Rows from block 5, named by matrix and row number. Rows with one number belong to one channel. Each number is 128 + 24 x the weight over the matrix's rms, rounded and kept within 0 to 255. All counts start at 0. Numbers have three digits each.
# convs0: first width-9 conv, stride 2 (model.blocks.5.convs.0.weight, 160x128x9), inputs 44-65, a 9 kernel for each
# convs1: second width-9 conv (model.blocks.5.convs.1.weight, 160x160x9, transposed), outputs 40-59, a 9 kernel for each
convs0.61:121135177094112116173119135135128147177079133106091154129151136127131130125138105114147136120133126141124111108093097113095141123139164096119109118116085101110139117144112127085118154125157114156104124125111161152136136122151166118132139129129156147118126160134083134128165077196126090109114109139122146126173109141140115129160127111125119126123132113120124143119160125096145139168121135110158182122104096081123098157078135144142097125133118142134154160126166116099121128124091100116127139155138085156116115123142144114132123127128162154113084134138122164141120103109081059095130177111126089084
convs0.62:091101100125105134110132181127100066096090136126130164116110120090099139144163136151159127119133113130091102113157119099149132113184101124121089137156091127118133107080130157127108150116119124120121140073150156120159102133139115147123094161135120151098150137098117128096122131117126132152122115127095152099109141141143146133117100125083129105140129116110125151097112140153148103116122120145121132115125098184136127099170090177079092145127122110102107104153127139125144094091113114134123162101099098088160116118113144109115105123139138107167124126151120177148034139130147175177124147139178154142
convs0.63:142116143121110163163110130113174113133071140109088096153139149118204142158133127123110153138126166082148143148120147087134108145155138127155112118098089125090133113122122126077090116069147148135123116176114131127114167126137117136120097139116139106108120117124141130131131171123144143121118130123127100113143061095119111144144130143147125163139177109156124110142089112094089130137114139123108118100124129149060128110093107115173141125145121161127142169132138115140147112099150104121161144146141187117120155135105141115124118080143107130164157129139137153133123135109123116154164108127098108164
convs0.64:118142097107123148139114133131142134101112158150151162094140133117147158106136126098144126112137140156123144126123130159142142113147101096112109129146130149114141145117118130122100136118116135109112151111123160120127155118130143101132161106123117155117094135044152120088075107110104095122119116154135147100113137166156169117154123113122113074102122140142095131124118110122138148107157165102149125133105129112121166126137085114112123159139149154137163125130119188168147136108128122117116152117098146146108142148123151123151123138144113167125139133121114128126111097145130114126124140135154142129
convs0.65:126123102117111155190138148122122187163181183107121141138157124133159135140155133153107164085089089130146128139139105120110106139100081132129103129077133156131116128131129112123088117118128126142141154128128110127137137128174096118174141147193141086101169146150127136149098112120108142121104107135164119132074174165103129151109150095126097147129136138121160130069149101171131131137099128086151159098100106087088128126097103099132178121104127123145156131181138114108123138126122135147135118109131151115099154153115097097129156170128122151098085123117143113144147107109169149140126142134118155137
convs0.66:156133154126102145077111083136124099141122103162112122176130125167142134182123128110110102106148137115158141136173103111119175166146141126144169121156131144126134121112140165126117113118111128127078138152147090142113182136140138127140142131152116154147110122122084105119064098087104117138155174144122080128152118133126115126157135134136105138154152083150172168133132124115135111143114130122135104140130121121144132130130092121134103158117130115140130143125110181164165170142110136115091148159120112116162126132149164152119131123105108118130138119080134133104215118116128132120121131166101092116
convs0.67:138112105141123093123141146131148122121153121125107102169156125094194131125099095085105138146092108150126124152110147113110127080133176134143139137087133130135108109110145122144107095094098092136129142086148175120099126129114128101166159147136113134115151121141126137072123164139169131146129105111099115129163117108083099203104148141117147137147117127134133119091077099136164095129129113113135122122092109127087141104126108137111098154153090153137115118120167145099118130099118169137116138100091142158095144155074141115116134162165144162150133140120139130150080154116126139123129132126135109132
convs0.68:127145147117068156129114109113121118148113129133106143109140156130118115135103128128097149126131187116146144146138129143138122137106146129100152101141136123120123095108144140071171104086118155153133168159095116099126149147151161164167100086114140176128120135144134104155118133115114114152114129143142142134123148157108117118136141125104120118142127123150136097126111134122119105145144138151130093104128157125108159123140132097110125128141082111170139094156161121110132112133163146122139101134126106214152087111112149105165117105136116100088077107150102092144116150097120128112149123132134114136
convs0.69:134138111111090147128097181111121108110131132161141147082147109139167147122149117112172126110134136117110087117120129145131129126094140131129150101100103132150167126085132176137089104115145146174113119146134126144093147104138120139125101112154112113147087132144149107134195124116155146126157135092149134152113166173097110103151139126131132154155121148107159110128139117097138121119142145104151125132132161117150152131148123116091102134143095089167148127143157099092079111108124121119118079089155096102126116179129126084125091106136153111136156137070124167103179122104117136119100146137114106105
convs0.70:126145070128110149083104174156145126121139161133129179133142131087175131176167125103185106152117102178095113127121118105137150169152134114129099119148101179143124117102126126145133125141130130099131146091142157140114117145127118146147121105138084144102138143100093107137102179148145130116153156129114133137121111145129175096130109139122148154152107164113118125140130114138112121117148137142115124165124141111124135097096119139068100180082126126120135098133121171180125169121127145114081142154127137142118113116134138156128143123111134118169124133131113106116149089178134110150127131136151140182
convs0.71:113118098107152147130127117137176107162114107151154164122157107171138182142131124126184130106138109081143087135111130149117142118171101116072126132139139120145137136118127129102135153112144153151152136145098142144106113121132132147155138134166162127125126146125111134114199143139131162150129123126118122166139144117123110103118154116140128120131154120110145075131089120118113118156132118098153140166171163090168117114110115119124103135145133106151103158144110028064115094098119126123129116123112067115123133121147122071150117122114102109148153121133144147125072117115135144115085093105094129139
convs0.72:092128144145130118116141115147130108150115115101087131142142159143160155127094131111121105108121088134127081084113108114112112144175132156134144109139099136123078105135127150132137110109114126114124123143145151132121163149136153156159106122109136109122164139102123159111109112186125111142103093107152139120128100107103144128189131126136137132124104150179098108136159183121168128109127140091150124120100142145128079104137121142088138142106173110148114128126129120114092126118118148131114136129158111113158135166124161147100129117149106139129082119129108130146117122140133134124099098122119112071
convs0.73:028089108105073161108136150103121123127107134118124122156125166138126157121091140162117150113123153151125097152114112092081091082084088099089113143137163109093112110105102119124117131154106077174111142155114157124135139144127145097108120146083096111168103164162099127126119136075095121130125130125112178146185134164107107086118086122148100122137125113144153126099143137130150137105152105102123121106169157187137159135061156104154120160145105139146095123154141157121109137113159180129148131118106078119133131176091122127140126135120152153150113147068101136118087124167127139123100118108098118119
convs0.74:134169082104145139114087109110141150166131131110155142146139119121078114126084114117136089110126118090094135125103085145122167145119134132149129140130183126160123121066102121114126104115122166182130131135102179151103123140139087144127121073139166073159143115143102124163140148111150146132082112146105127151105134141137141108137137108128100124133140125181126112177102121130089102132139111123120156125113105155131142093140152130104105133123122154096103138139121102092114099107102117129116064097099142154136135103123111132139096118129109113147173124137153132122154157080138159139138135105113075102
convs0.75:132128095095078105092152118117118110114115134130113106118104174120114141100113132157127140110137134135138106168153157145151178115168171105148107147150207151130137106124114114084137075119080177114100133094129171126160158141109121124079133108136118133174147101115136166185135181170164162196123109097131181167091141125158126155138094110077131105085143119130127101151137084106126074143197122160146133150185138138136158159136154105078106128139122115108120129168150127095082100105112096100123126127112152112133143127093151147145114126115131139104119146110108147103071119218113118134095103092134118089
convs0.76:160128143146105113117109082107104109144116120131064153148138097111150085169114151123145154104128099109164147151178159139116133175132157115093115120123147134116134114079148125108160107116121105135089122144145135128135120187146091100136152118166155144115114137094116134146115111099094092136121146124144129129122170140140126138132148124101150144127133111137147122110152130130130124082094125117129107118103166114115162149142147096176076136112137114139104130102129151141127104123106145111137108153142144110117105109139116129151132102108128143122133106129111091091255127076147138134145139121111084136
convs0.77:154081148164085116126123123143148120095157126130123073158159148155122129174112143101130127138141133123105128113136107140112156119134122145165143147141156175099099108117097113127068123127138113137106101143107137093111159111115184095133133138135114109110134125147100164158131148161130124093124157126126117109088082117096082149119149114168154100131130126169120144117098096125145125150143159092168131136137143051129097094109116123117105152133132120126152127109156100116103082138145155156152151137136116122208136122104126154123137131134128117139118125110132089111143138103170150141098081113127084140
convs0.78:096093135104103105114159098131151128129148115128118064171128142092179146080138109127133140105143076140101132125120104138160142148153160131113109135122125122133132124150104115127116105157142116106124099177123117157157124131154152134150133126117122135132121139181115143164131143138120119119140129111151130130118089116082183131144086103110107125139118139088129141141150151138217164143099117118161110127100103168122093129119112117123132145152129143125125125121146106125130158172140130130143131132121161121135136127099146094109207120173088136150105141113145112119108113153129155153106098150120113126
convs0.79:122111095114068155130131111101124174098123087109130138075170181135149152107137151162183164149143127136122086102123096136172148147139124137105131106109125124128120112129124105092126123153112081115132155113107109131155137137114121154147092134099117108108122106145098142090136108146122123120103156159103153161139069125090133133106113129146129119091098127090129093119120099137160135130129120138122143127146108115163096164105087088104095109099128136156104083108123119119121128144130151165128145095111092131140131140109123145149157123126119148146134112118147096102121150106153162162140139118111126132
convs0.80:160087158112155112145109137145095175148157166130117121125165145108104162110125110110173154100104141140138131129114101161136145133142136135127126151123143134117094084145108152097125115102131140112139131124107126135142151149167136151166136117104138116101155165128137145152202077170075135113099128107153128135107115147153160125161095173073123094140125122194108227114167106080132141127165163150131127092125112063136075141123137141142097139126133169149143131148128101088138115127110150113139122113149111121164153112126132115121166134076136137146104156064145158121109111160145130121133104124097146146
convs0.81:101211100140085113146108110130154150165167158136179124127133133105115125115133108141163115157172117154095114158131100126118144140117099117123130169102128127100134106158128114141145131126158114112131116152141150074119131123116143129121108161148120140132127120123122100134113135105134123145127132166128094148121140121133107132149122110138116132130141127128132137118131137110122147106094098150188171130163133115145128142079157112140138146160123144121139150127096094102105123122125150141157175124128117178134125120148122146100134144152124124106090154134123112124141137048134151133114132132120081141
convs0.82:081137158119121175163099143129107126097161109075127154108136193104157115099111101134109132115130114113110133111115119123150112098149135115110123131142135134155090101092120118150149127132139148141150120172120134151134142112126123129106163107107175085137108137110177156136129119153087155125117119111137106156139102146132146175117118158115124109086094145189138114120156097115141119125108154127165145165164128121129095127122143153117136112080118125167156120155119114123149113145139135081130142111102141129142130117090170088112088163129173137136121121130130119126126121147116129100092115165132117150
convs0.83:144125161142157119101108124158153163143157125138091110120175108149111124139142106142095102121133114093112112111117120121108071067134121117136158136087108109099118113139119146125135110136094158114113123154100133137163127123100138129117147147162142130104106145130139110132152102125101120156133123136144158141136122153096071126118143098151133136123099154100138094115137129107105167116115153147128153146115102093145087111142101143173092118188149109155125157137128096115131098141130150131142126139135090157136095134145116148136136142135074108113119129118154088117168099148127161135123124128090114112
convs0.84:117112180127137150128087172106144088118146143124140141155152108130092136107158104101110139096120100151144113117107072127134118142132150063090165118117120112121127133124132105135112106122128109184129104155126139100109121150140166093132136095123129098105152132176114119105149131159124128097088107137151168163137156103111144123098083099101083124106119133089101166114107137115142138147097110085115130109144137106143112134109145127144150136104131138146146137141128122147114106114092114070121118116096135142165123130137138151149140154063143124108136118144121081127153153146120108118121125129117128120
convs0.85:123163123084131147138130180121146146113102085082095093153115145103128109144142127120177095136116094114123115096086139115137138185162134155125156110116107123122138129126105125095071112102086160157177118127128134161135152114170120170140110123137084149140089119151131133177169149166121141082106116070166049135160119109151118149133140143147144139124162114111117139120156165143150164167116134113127116142114113116152111102107132127109120119101129132150107139135143124133133131166113095138142133123089099127099121138146121133119139116134117094162130138112120136126140130128085116113138157138154138097
convs0.86:082128104102128107126129144114113107146081149124144121101133129135142166148159145133148132110141149144144106123153105092142088143090104120081067070145113151133163118129075160145141126165122102127129134122110137100166107144146204132128127152141129176143137110110115114089118144100121124129092091143162121173136167098104127129102109133134071111142128124149147114124140125153120134103121093086150151117150131193162112107141092094137101126127111129117131128122157119129169144119156104090102124114123109123090158116127124129139136123162139144093109131116127107131133130149101118116142135128127129109
convs0.87:110139085163146138146142152074112093117123105129154149099110121117161176163141180132125156186167133139097139120143162114139155155142130125112093093127092127135172155112153085105143139108163143115141126112087118181113140118114118174104117123141096130178121077145158110158131114097115067120119098116159150140130160129170120125134119091152153149112133081132148122164123103129162129131089083139153163172119127197170137129154163107125138115110135118116100109133133124131112120103117090121130158107138145150128111104135149107167160157100118119132125115118109147139111165112163140105127116154173121127
convs0.88:106144125153147105149134145097108109122073129127137150143134095137101145194145123173129125128177121149126123117116180154160111146116131140123101135124076129141148117135117114092129096144120177100113161109126085123093129109117120124145127092129125125117131115147133138152094102106107119131092112139156155137174141134112120141137091125162125166115148109107149129126135165113114150158141081076122132177150133185157137133156109148186114128089167154094139131120138134137111160138124146140105187111114107128105148106114135129120091130139153107152121097110120133124138141136083136114115135110139151124
convs0.89:105088129140093132131091159120138092136107122125095086166152105160144150148123148137112099105085105145160126102186188113126129135155179138128150145113160124118101117150131130100144128096116126134141141157151111146126169177143111132109104123132107128124147130121119111110136155096135148100106142086132109109127135115100110116173150113182155146129136117112185144158142160184177161123135116090166120150129106120138121134103146106107138145114154148148127116144114099134117144093131121128184116114117118126174123148138127114104129117183121126124113157142149118130130115165184119103071121164132127100
convs0.90:083122136132138146083202123120155127122106129112115099118117163141109117134137142164134079165134070129090098084131122173112145173173131153137120108127093117059170098106082141089139091114093121159129133113110157114120094110134103150116091155097110138149150133105138135114151149164128163141117140132146154132141109126130110131158163136164138139117098106088158117085117182128159170102120144119148125114136124126113134129104115128142129117111127132147136115085134086122165159142163178170197103101090132138142112107101108100108136129164109125165113103117143160117152125127139162144090083124069104101
convs0.91:134146147143157120147116110095173148133164140117182146162111106178087120132156122113166090102132116104115117118148098136154147162126119076127088113095163155141148102124125081154096140137137183149137110125093150117120138098152134105120138118128109120130167138096111129153124117139125134137132110132166135101151064143145125110126128121145101126088118144140123118153117132119114127138121139112100117114098115050162137110094116100108150143142156163149119126142122176140093095107139157101156157134108148146136125116134100144125150136139092120110157107129130102140177126112165117103134166128128120131
convs0.92:125146143109113117125140136120124090115125118134146122119122092171100145133117086158142152109138122118142087115114087121104109119127091114123126140129141124193147119108132135117134112119155117155108166131094131123149098171137136122136128123149142089149149133156108102118191152147124115128128145132156133123099102114123133135147152134129129139137139137123113087097136143124133106134097112126124143122133132156112145111177142078192136108148090129146127124126133060054080076078090113099137066096109111107099141121157121111151094151125101113152181120065168144107168145064153154118113141120124104115
convs0.93:151140097113099124132142109144177130107145136142069097132103119184141090150121116111123131104124151149139144170156143173171141130151139152169140083131145139090153146102124112132132124123119097126137160089148137139142161104106127135171117128155137114120125107091130185081101118160177110086126151136164094121156091120079107101094168118156154163136124140138147176167154166171112125158142145083127115115134145097121117142133101118125103121143139135105138151100121103144102145159145163141185105099097135161198115123130110141105135127088143157117126175100138132115126122134157132122124147098095114113
convs0.94:124146133150158126143122092127149100157158132151112107125140129113101145110104090148116146159137080097096093139130115139120122072106130075136102138129113118085082117122164168140117151093129222179115097126152139086120125129129070117129109129163081148166102134125125117116114130125137103097146153104164126110145131156146140113131173120122143142146155094110116099131152117165142158114111111163109133159115115120065136143175168110143137085172095146132118149116154118124095109139119154112123105090118129125171149143163130125110166110077098089180145126107110129140098143104123123145142126109089114125
convs0.95:111115150142106096109121098133117124080140111129167148106120105116127113113128112116120143123162135103106098107122117160126088107155136124131130135111088145133104116103113123135141144136151112122133133098141158150151134147146150157122116125132115104147156113134105140160087087144133084106105105146121104082109125174190162134116106111121153121141126126105124149108185170141164149132137135123121085099135109108138156099132121130091108139113106123147161121114123153132135136154174151156090129168141132150119113117114095112164147140140146117146102130181091139136102129105147176157160118133134105115
convs0.96:129123102133108122117087118117123110119118112128108142138104091143132126155155131111166114115115147127167131141142158086128103135119142131115150138120075108130117114109121108122134136127120135183112138156141144119152136132130103113105163125115118118148098109146143139172127139128115125116116148137121156141161158167142107124131122147130127095099125123125141172112124121075122118092109143135122140115098155118120127128123125117158096120136117167143109134107131137124126105116121142106136106174132148107128115113144114118132113140106123099147128103111125095109255134069138133156152144122105101128
convs1.61:160156193120158110094133111131149163163104132113118173079116176138106127102113131129132128126150097124131127082107076120074173148104185166144088101109130145134086117095132116149150142131081119119128114136080090109111148162172141121155084115122143106134116128128099120090114141160122137106137095154119153148165030128147144156103096115103136133104132139171145097123143174111115143178139119135163096087160102117101129121144136127142128153098127105167152145141135118118118128138150112143156154127124151105152117129115110131086127117103132129132
convs1.62:102140159139135135117121135140087118150118117141166173151143146132154077148113126129122134122158137131166136192105049187109121137116099120127122110114135115137165116169134143166166112117149132123152151099128115072143153126145160125140133113128070142154154191182133082049141112095170129125168132129163139099175062133155126118111123135119139078116191163118145152108133164115148090150115097106097170162145122120092162097141145151105148096150146135125171148124134160172131114083099130124135103079112137150145111169154137131110109123136086081112
convs1.63:096143098098176158133126122169099125156121096128157091114145141120125113134140128157160085111133115138134119073103147106141148128173153170195157146133145085080110125049148138175124093133133135105184157135187155147131159114101127151126132129098211194078137095105100107166116148089115093133181115161138126159131099142141157131119131130128155157152108106102171104093108121141125164132115130126140117121125101101149135119140124154135154130116194115116152144122123134154151103115125123111136119114149117145127127128114076102129194145150153129174
convs1.64:116126141142160092130139117129143098110143096156174153128077150154119132096111149105127149133145125111117119134172140130144095090112145108134112127130149116135127103123133105136147142133082152162098126133107135125124149156112150133114132129111163115098099140137141200095120127125133132113115120136177138146110054174150112142186203113070080124142126131138111132142112133114112137123160115132148114140115150198162116114108140128120143116087096145119148148106158114135115127133128124145135225111104140108155128122125130108128137128143107124101
convs1.65:123091147141109093153126130150136125118099141137102111114127177104098153145108152134129118116120122128129146085107137142116121148107099111144141133144125130117108119102112165146095129125124140106114139135144129150137117097131102125105139152127167091075139102104127181166138167074121135144144122122111100131134107145122137128107109119112151154153126135112155146108120101126144143114119142100102147117126170151104115131116118142107092119094137147148143093086143129105122166139123147113103166094135138144110169105097154171048091128157142132131
convs1.66:159151097150200131104138153152130144130112152105129139140102130129093138148128115128152123135146119131129121102126161114138137105071162147123117118125125129136114079116147152139122141092125143147137150139114138137141172148154140092108152157144143117110118147147132120084161109128108111143110114131089150161087122143107146147155143111110074120135109110126117102130115130135130133087125171129151132104178105194177158133138122130116110147094121143116155156123138137134117127120118156148166192120110121109156136132141137146168140146114115125105
convs1.67:122123128148115112130094116150143132099159172102093123092173095135137138125143133160125115130105145102101162124109131155123131140143143133156140157142134147144087113117125089126109138143140121132102119149171161179158135150130091109102107146103164064092174139162097113166098125158148143121149138101140137130162083125138118140133112135082152110155142084117121124136128116121122136109118135122143095143140106175119151126141132067129156121133130142165107105130099098108093134167141077097127119150163130137099110152118118133109117112127125129103
convs1.68:126120167103182153089118168156131144133132126130080107124106112117085150152152087147156143145165126129126137137142106142082083122165112112124129132144152133145151109115134084134142158180148107114112120150103118115111108140120133113112160122153131126117115150134127147086119138142138122106162113103133121118156022118117138172131142135124122128117092084129131117119147124124116136128120141150147140119129154141128093109149134126118114144128116114092143139129148132137110117140120169130140110136113112165131142134145122155118138120107170110130
convs1.69:127122066145146129133128113148139120121142126138125152109107119157133132129134101129124140132118145140107138120165128080119115121087124117108154110125138116143125133140111119143127131123149103130139116144116133137108103114148127119115132156157161086111116101164139125086145143115162123107119110126125099142118067172102167166117099107154091129162132131129109161130147122133141117103077101105105180144103174108138114128122114130115148135090126127102158160127138145128125112135149136123118104138146110150116126113139110133147123103132142087144
convs1.70:112127114156144108128164101134101108143125136108148184152091163145128110114108129121151112150148106133137106195142076124130131123125106102132120118136124132114136128110106120149152165133121136130137127136127116094133094101150149140158131116154127160125123150158113093083131124131125134145130128103126138167109052168139122155182138077123092139141140134128141152116120116095150144095128160138134153123142126134142137153139104131114137099112099124149097162153122143150068107114134127154124123168090138149101134142165122102115129132128096134093
convs1.71:063104162100161118158118138170119117155134088127150180110106164127119135136124123142132172127105119129129135131135135107090143115096156095129141123151128134138107137129123088134208125125113099162099107148096112150120069141139130137120119113159219101081101106147153153064142120145165116125155098110116129089122069199138150137105079141139143120118160134127128134161143121143108118097104133103118137165146126104073095150153097120111132077130121134104182155140125147132118122147143157129084149108144137102126155110112124150140135114141143104129
convs1.72:151170158119154104085153144068159112180167143114130134105142130093119162182106092130125129105096124122124126096076119155106149118160116124139156128159141108109110157101063146116134135144126095103109136136126135144127146148103144133129109145096048129172133147122132140111113115104099124120149119151120125164096083134163140142093112193158146101088109137201131124102112099125120129171182102097129111126122104104139158141144130131143133168183172092136160105103103153153130130103104148108133108115122122135144147124122076117101141115170139139106
convs1.73:102156149107122114131115152148143100136152143109108170182115128097103154153155096117129143095160148131138136118103234130139130124056158096112096114108093150163146138138145143133125117132118133160080140141099104087103064140079140175101123152156107129144148127087088151153122107181156108142139122106146138117130096134155158122169145129144128079137145094164085130153132139131109095155129115144103131119141113165151138127131143122137110159156106069150122114104140111139156156140111154127087139113109134130144100145078100118129128125136120110089
convs1.74:113094163105122158167087117142082115135109109098172154126120128114126105144145096112132165137124119137134124152126106110067139144111098081131130119154154143124156121144139104117182117136128112091107125116114096136117101099138096149128162110157141138067071081104113129153135111124180155121108081097132131101149055180141128138141114103140126130113136155110170157096137099123097122062079147075094193145129118131142112112154120122128110119174113074108103174187113110125133096114154086098127084149169107106109135109111145140159138116100159104100
convs1.75:116114084151135137107135130159145097178147117172121136132115117116128129122130114133124139143120128163131141137144162093103103137093099100095106114108121130156186127126131110166158163182091132110118163099128105085120091111120122110121108148143088137161099106126116147144101144147110163136101123127165140173109038176128148139123155157106145101099138122118158155132130136118098133107120114113167114134131093128108117150140164151170127122139127112107104158170153151101113140115092138082116096105103149131125170151138117122132114122111133127093
convs1.76:163111145150173133124120147163141162112121143116143104117131130129123123168134080131147142112155131140115145072157114086096153081154098114110128139133125127123143137141142151131140106141122145124128117138116133137136149135094149136089186107146096128132137119120127105123160128146135135125113133132054161077143109108142130163133101077122091130125103164136140128125130129116125142118133134147156115107135159161153116137140095175126116093127118109099155131141132137119093108111124149153130165140150113119125144167131140122143107122144127110103
convs1.77:162134107127166150093092131126109099127160116128125114123144145122126101150112110156132087115135145084126128107075149181076126158141117136142154150121167152096089105080166127122084164121124117133089127134125139156137126152120131122178096149128133097107108112123121146212148084138135120126082140144128091145165055149145138143097089132160153147176132101137165130118113093119132153141149113127129149151142116099148125094130175086150157138176149193095108134075115130161097137122125113116141123130117123141103124110135075133139110125144142172141
convs1.78:135109117165116143124110140157111145133142137158084076101155156146103147145122105143102109095112124130141124138150150094086113133122131151162162148141122109125114106118177120137068114165145120131088139155153137157123102111117131145143171129107143151084113110170108106123129097115129158164106115139130144123162062118152082139146101125148128109118100159149133090098105139117141124141159130089114132143132094124144183112120105143119132136157141113139102140126078135162095122139131132141096170088176144150132111117114085099117158145109141127108
convs1.79:159108129105135115120125109150070147154137112106144135134142144137112122112143109116151140129180167096135149121151168160094083096127110082056053074119155188161161135179125147140165174209109165124135134093071123071131102138133108143093119094168097097181164179117152140055155089152128141131137129107155136133112077142151127158157152131082136112148102118101138177145140167098092119137127117135130088103138157132127139132146135138153117073118123134132082116175131124160141101128143127131106137097111115119152169124130166177097104090127172115106
convs1.80:161082075126151116109159112132114138116151135127122107107109171150100127142104121129111140119132122140137124092201078103144078153136130117157139148143126131128137130139145129153137117110124136143124137144160115118138124127121160117113138109151124116105108114105149145120162133138142121139129115102105184108141084101135141157081059094120126133146137140137134112130111107118128117169134125103121146116128135138102119137132110151129137160170136141142113144138126165142158146110129135097116182185118161102132125085093102132124122154126113125120
convs1.81:160116076106110135191119106134117145109153100104122173140102148111116112125155123117150150128116152133108124127133094094145149067197141080118104107136160130157148141088133144129142104154120142137120114136119109102146109076139151130099135117167115107142122136102100140139122145149150102139132091106123120128163133135126146138116117154137118131108084166142167121113138140164116073170109105131124153104128152120110146120132115100161089115158090131129146151158164130128115122170131128146108116133137108154148134097080159106103120113115126130123
convs1.82:112114103136162148098144093114085124163145124143145146101099194161106134119141123116141128129124092141123124138119119125098119091149101116157139140145151166151162155153164154136100108160121130120098092112137120095129127119106140112134116135126101109133140156135119126119181100140139141124108118082136149150130074111149123128106102118110111114158123149145170130113113136110103111163129131109133131130126142139135147114132135137106115142146141125128109134121148144164133096145135120110098167129121134125120138099124130152145137127128129105122
convs1.83:124125119118154070148098106148094137107096141099133121134140162128109124146131119119157137131166137104146117143097087090137139160108140077105134157159169152150125170128133132121119100106142158077099110113110120143149109132140113116142111149142123079122102175197149106148142173120136104115148094125113089163097147133117135150052096106138123142139100113131156129128132103120113115131137107132117114101172147077119135083138126124152139125129151089114172150128150143168114109125134122128107131155141101143133100102110161170135142082136111126153
convs1.84:133129125133156110144134106142097144152109168125158158138095127153149131098069145142083152078120135143159118068185049163153100161118133154159122119110126112125134098143107148143097128128121134133129139162126133115133122129168121122144143132121112128090115076167148129134140173133109132129108114104127179131183095122155121149106110156132115121127132154130147126124142138120120116155094115086127126069149172105126150153137098107127144153136137171156139135153183147109142134141136123086109136141141117130123099117077128118123124141097126134107
convs1.85:147108159129115148124167093091144145133142133096137105106157144114131112160106127127151132108149142098159106103123143120122113064120177136128116140140147121122128139129138128102134151112146134136110134119144148129138155115116132110110127110123162104094126142140109115097160093112151129139116101138142144115148112067194090129104089110131108126137145145139127121105124130142131137130147102126132154161102146135126173110107096107147147121157119153139089147152112149149143159142134115096130145122116135120114124165124130127147172136142119125100
convs1.86:153156151135120110145094144180149142152132127126128179172085110162107136122121109101119092110122112132135129010143179147110155160078151125124099093095121128127123087141148104136102141140084130139145167146114115107140169153143147125137112106123115102124113131125104131136076130178127139130092114147156120149156125168147123138195146124134122106091119109124136110132150166143155134159146162115083111107117175137123115128133111092118138168098115126125191122108171107117140113151152130135121138077113101091158120149125118107105105110111148124099
convs1.87:151156147126135113136177112123134112136117094113115180164142135118125122096154125114104131128126155123111139085116095152167097119157113112137118116133122133126125129069132155151138129119085122133128153130115119140127197133129101121126148119112096107125131145106130096131150131127124119116179108109131134094134105133163123140097112133105106105159135182112139120153146128104132150182156120094112123120163141132112122112144139118128087117112144130172186110140150107136136121157153124111166104074141134100151130139182149120114119114118153122102
convs1.88:137198115115125134110136130103119148133175094062155154126150101171142074101182115119123159082104159140115135115075125155152147128089127117114162157137128119102127148085150115099137128122111122120126126160124144136122196125158097113128094120133108095133124119084108117124142112137144125129130125119123137093119132124186089156102115125109105121148130151154114103165105111150121137210144077140121101103164126175145130129110131116126117115108124104168193098142144108124127162160153120100175129116111150148094151160137135123112139109122125124115
convs1.89:141141166110095125133110153058077148123175148119102109121133116126126114148126142140129107095116121094162117084121132132137116164120147163171156163130110108090109142109095070121146152186110135099106145162194147154158149124156185120105127091122081126208125125033073142156115102127137092116117121155157143136125089073160154128094137155140135121145086146132143112093109111124126168149143071109125123133136093137149119087097103119127122154154077125158189126095113120130135152135151146131113145115176116127135105138132137093160145120178166139126
convs1.90:157098117140113140119113151078123112159140143148082125108156133108114133144147111151118150137104126169103132087109098147156108170144162121094148148138131126149113138140143117133118109118129135123101105132131131134154094083138124128097124156131151111142153132112189089042138129101117133125123120133128134113118118137114139135100111150142113159115100159148134111126138125126132129137138132143113141129126123128112164143081116129142167109108133136157160125153120131139160098120159113079130117135107127094130193168178158138104169126138129133123
convs1.91:123112098128111140184125108163091167096113127093172195119144167143114095121119121115151148108102121133112127106167104110058136165186139143123110118128132121158123136109120161154176125099103145141139124138074096143111113156112102154126155120134142101177082120136070164101140131106092142129102133147132167119138095136131140137119132089131155148124074183113138166164144124143132097133117114123096121121099154118134121146122138140148096068140082117126158178156152122112176135121141131162097149145176116108128147113101127104164140128098103107116
convs1.92:053105139125182146134137115168131103165134098129128159122111127145143112171124108130141140120133118136153118165096158143087164039108135104132103114125144140160137118096170094139152140135137102150160126118120122116128050081141171135118117110170208113101101090106120144126114168166135118102123126124117055217106058193135131146116124097101125087170149159118128117145152150124125104039126155092130215108117147120130082122122120125149109109108188070121177177116130089156132100123117166112102090168126109178088134123101141160142128112135124109173
convs1.93:121100091154136168084130138151119101131153148103102085129104164119116130140116123166148120120116122130124131138109119099113153111163126146176154146134128132125135147112147139161123142151139113141106108148153152154146121129110132170186128150164206145089109094111098083117082132144103125149100160101121119129158122096137133132105079082146142130162111125115140129095098121133135158143163146123121132142114095126123151126113082138126123106126151140119134157136079123119077121139141105176141120155115136114163150104195131151147132096130099097140
convs1.94:112102120135149124134122133104148176099139107145101096093139113125133131145121137125114166109122120157121146124087091159156117144111095110109140120123127121133122159150075129106122131130131142109134126133132119140125103079121136127151141124149093108135111120149131115197131156075163130125138084130143100128141104146108136143094143153092128112129148155143133119124123131096144105117118075101140175089110123069145104103105078140145114158092137134102149157105124151110089154127113151130117162113143115106123129101093171202141111111110177152163
convs1.95:092140099108139115126153132148089112178116121154152146139101171119119104140131129130141119146150140129130114218139180182103069118080125071083104092144160172156171153130141117136143111138132176132114112091103095085138118123135144132130092121133134107078144170128109115131132144133161133138143121096131150153109108143126130124183113087119128127095165111135150156154149153093097113133137165092141167098132123169152170127101104122169143075154130120111152129113141157103159135090147152164115196140102143113131118119106115144158141131104076109115
convs1.96:121117119115133090131116148144111138113127146134133136124127121152115136125118084124144139108143154108136126124133131043156127107164149093096101120135141167164152115115131119133142138145139152117121101103081121110125127107110134138112172103159128113120117122113106131128151137149160115127139099137119155109137161107130135161139102084135106152116098103144169151149161112121121108150134144115109128108132182128123135144161153183127101093101124119085142115141159129138131122145152155127139121135119117140145149145138127128131128123128131109105